Weights of a small sound classifier.
Model: waveform 16khz input, norm batchnorm, activation relu.
Training: 11200 steps, held-out accuracy 86%.
Data: trained on synthetic speech, music and everyday sounds put through simulated rooms and audio effects, 73.4 epochs.
Rows from block 2 of a small sound classifier, named by matrix and row number. Each number is 50 + 10 x the weight over its row's rms, rounded and kept within 0 to 99. All counts start at 0.
After each channel's rows are labels from the 100 clips, of 14848, where the channel reaches its highest value: "strongest on" is what is common among them. Only what is clearly more common there than usual is listed. The data: synthetic speech, music and everyday sounds put through simulated rooms and audio effects. In brackets: how many of the 100.
# conv: width-5 conv, dilation 2 (model.blocks.2.conv.weight, 192x192x5, each kernel summed), inputs 64-127

conv.176:40 39 51 57 46 32 67 78 69 50 53 45 53 48 80 66 57 53 64 58 66 67 64 33 73 46 52 39 59 50 41 48 55 49 40 45 42 43 52 51 57 34 53 55 45 61 49 52 39 55 53 47 55 42 64 53 56 49 60 57 47 49 59 38
strongest on: dry (71); everyday sound (60)

conv.47:27 49 58 35 53 38 45 61 39 67 45 65 52 47 66 69 61 49 54 44 46 59 76 49 49 31 33 43 57 44 70 52 63 45 63 65 67 47 49 58 59 54 45 38 63 45 62 75 40 43 56 40 51 65 58 59 53 40 43 46 65 51 54 56
strongest on: dry (65); everyday sound (59); dropouts (43)

conv.72:53 62 46 39 38 45 24 57 52 55 52 51 54 51 47 36 61 42 31 40 38 63 39 63 69 47 48 60 58 57 68 28 43 48 48 56 43 58 62 54 48 48 42 61 52 63 60 61 48 54 46 33 56 45 62 55 43 56 35 40 64 44 51 48
strongest on: dry (65); everyday sound (51); tremolo (48)

conv.126:45 48 38 51 47 51 45 41 45 44 58 51 67 35 55 43 39 28 44 35 38 35 35 52 36 50 54 48 38 52 50 61 46 50 42 36 39 46 57 39 38 44 52 35 31 45 64 45 59 52 69 50 45 52 69 65 49 52 45 61 73 65 53 59
strongest on: dry (54); everyday sound (51)

conv.75:56 65 60 44 34 68 47 40 45 48 50 47 58 48 16 48 55 36 50 39 25 52 53 43 52 34 50 55 55 63 51 61 36 28 41 53 62 41 32 53 46 60 45 48 51 61 45 36 49 49 48 40 29 59 45 66 49 42 44 61 35 45 57 52
strongest on: dry (62); reversed (36); distortion (31)

conv.3:46 55 38 33 49 80 57 49 37 40 70 42 52 53 29 39 48 37 35 56 45 31 41 64 43 51 48 46 41 52 35 46 46 44 62 40 54 64 38 32 50 52 50 52 62 65 57 32 26 48 32 56 40 30 50 57 58 56 52 61 31 41 53 47
strongest on: speech (64); number of effects: 0 (56); dry (44)

conv.143:30 59 36 40 43 48 60 52 53 43 58 58 59 54 66 45 55 58 52 42 50 33 61 42 38 48 50 47 36 56 57 49 33 44 49 60 54 39 49 57 46 65 62 47 39 41 43 49 41 52 50 48 53 34 34 76 79 49 59 53 60 36 49 54
strongest on: dry (69); everyday sound (54)

conv.32:53 58 57 53 48 48 63 60 49 44 47 58 55 45 34 42 45 54 41 69 54 70 33 49 52 51 42 47 57 53 64 65 54 66 42 60 44 50 44 53 28 54 60 52 63 58 53 44 59 44 42 56 46 40 48 59 61 34 51 40 29 65 35 39
strongest on: everyday sound (82); dry (50)

conv.151:44 51 43 58 40 50 54 40 43 43 43 32 52 45 47 48 49 43 41 44 55 53 43 47 60 40 41 47 35 38 46 37 47 42 35 47 53 60 37 33 46 50 47 47 39 48 54 66 34 67 21 57 57 61 52 52 33 35 53 40 48 55 47 51
strongest on: speech (55); dry (54)

conv.12:43 36 48 51 62 67 54 45 59 33 50 80 58 54 39 67 43 48 32 42 62 45 59 45 57 43 36 41 29 52 39 44 46 38 47 50 39 41 50 51 37 45 52 74 43 50 49 57 51 36 65 58 56 51 69 37 43 36 39 48 66 33 50 46
strongest on: speech (89); number of effects: 0 (53)

conv.160:46 61 46 43 48 50 46 38 50 69 51 44 48 46 33 35 49 46 62 35 54 62 52 34 46 45 26 61 60 72 41 53 49 56 49 68 75 51 46 68 54 64 40 49 48 36 56 61 62 32 34 42 43 51 48 45 45 55 49 54 41 49 46 31
strongest on: dry (67)

conv.35:50 30 43 41 37 60 44 52 49 58 47 65 46 59 51 52 56 59 54 51 50 50 70 42 50 54 44 58 28 59 36 51 57 49 48 32 60 50 45 53 34 56 41 68 41 41 49 42 37 40 34 38 47 46 55 50 43 47 39 47 63 55 45 56
strongest on: everyday sound (70); dry (43)

conv.184:55 51 60 50 45 46 55 42 59 65 75 28 52 53 54 63 44 56 57 42 42 52 68 46 55 41 54 42 73 42 36 45 53 48 40 45 63 52 62 43 52 48 72 57 53 41 37 48 77 58 28 43 66 52 56 54 73 51 65 69 52 36 57 64
strongest on: dry (69); everyday sound (64)

conv.138:44 45 44 87 61 34 22 64 33 40 63 53 50 43 44 59 49 58 59 61 57 59 38 46 54 58 64 52 46 60 56 51 64 49 58 78 41 31 63 64 41 57 66 51 46 62 60 51 51 42 49 58 33 57 38 48 35 34 46 45 41 37 60 41
strongest on: dry (43); dropouts (36)

conv.149:41 45 55 67 47 45 44 51 62 31 48 43 62 51 46 35 51 36 42 46 52 33 72 74 37 63 22 55 57 47 41 54 57 48 48 38 54 59 42 40 56 47 54 62 50 57 41 51 57 44 50 55 68 47 43 53 64 48 43 49 46 63 44 46
strongest on: everyday sound (54)

conv.85:56 62 47 40 46 59 42 53 61 56 50 47 68 43 37 34 51 57 48 37 53 43 75 57 53 57 58 54 63 41 42 50 38 49 43 46 49 58 39 34 37 55 46 71 49 53 34 59 56 58 61 30 48 58 47 39 46 49 56 59 46 56 62 57
strongest on: dry (53); dropouts (38); reversed (31)

conv.84:38 51 53 49 67 35 54 59 68 53 43 48 57 61 60 48 58 49 49 48 47 58 37 49 57 60 40 58 30 58 33 55 44 55 54 51 76 46 50 44 48 43 45 25 55 62 53 43 42 44 33 41 55 58 41 58 64 48 67 48 53 65 48 43
strongest on: dry (55)

conv.81:47 51 54 38 48 46 54 33 49 55 73 62 56 48 59 51 54 43 41 54 65 51 41 74 51 48 40 36 48 54 42 49 43 45 41 28 60 47 40 40 43 44 50 55 47 44 54 32 51 50 52 70 54 49 48 53 63 68 26 52 42 57 32 64
strongest on: speech (60); dry (47)

conv.109:36 47 42 55 37 38 43 60 56 37 37 56 55 46 52 61 38 43 67 34 63 39 55 47 46 61 60 52 45 52 54 45 45 35 43 60 49 42 35 40 60 48 48 43 44 40 36 51 42 36 71 40 34 51 49 64 65 36 59 57 64 42 54 42
strongest on: dry (58)

conv.187:40 61 44 52 52 38 67 48 41 45 54 44 40 45 35 63 56 77 52 24 26 64 42 45 60 37 50 47 45 43 48 48 60 54 48 62 49 40 50 53 55 52 60 68 53 57 48 35 57 57 53 50 56 45 69 52 57 49 39 59 42 48 57 46
strongest on: everyday sound (66)

conv.179:35 35 48 48 51 43 61 44 40 41 36 48 33 50 59 61 63 59 48 38 52 70 62 35 44 67 43 37 42 40 47 44 39 58 56 37 44 41 43 38 71 54 47 39 49 51 57 60 35 43 46 47 69 54 45 51 46 39 48 57 55 62 55 52
strongest on: dry (53); distortion (38)

conv.9:48 41 36 51 31 35 48 47 55 71 41 45 49 54 41 45 44 46 59 60 63 50 58 54 53 68 52 55 51 55 48 39 39 55 47 55 55 47 37 28 46 36 50 59 38 44 42 58 30 57 48 45 61 41 37 54 47 41 54 57 56 52 56 38
strongest on: dry (63); everyday sound (60)

conv.125:53 51 49 57 36 34 54 48 48 54 42 30 53 56 53 65 50 44 33 44 51 52 41 50 58 50 55 53 57 52 68 68 44 39 59 54 33 33 60 57 65 60 46 53 55 54 35 47 39 42 44 52 69 57 49 38 63 23 48 60 24 63 50 36
strongest on: dry (42); distortion (36)

conv.40:55 41 48 44 46 43 55 34 46 37 33 49 41 34 67 65 39 47 68 54 57 38 59 60 60 33 63 35 52 51 53 43 43 40 45 54 45 59 62 42 44 51 59 52 40 47 34 60 47 65 49 51 37 27 56 52 37 51 35 52 53 46 46 45
strongest on: dry (52); reversed (39)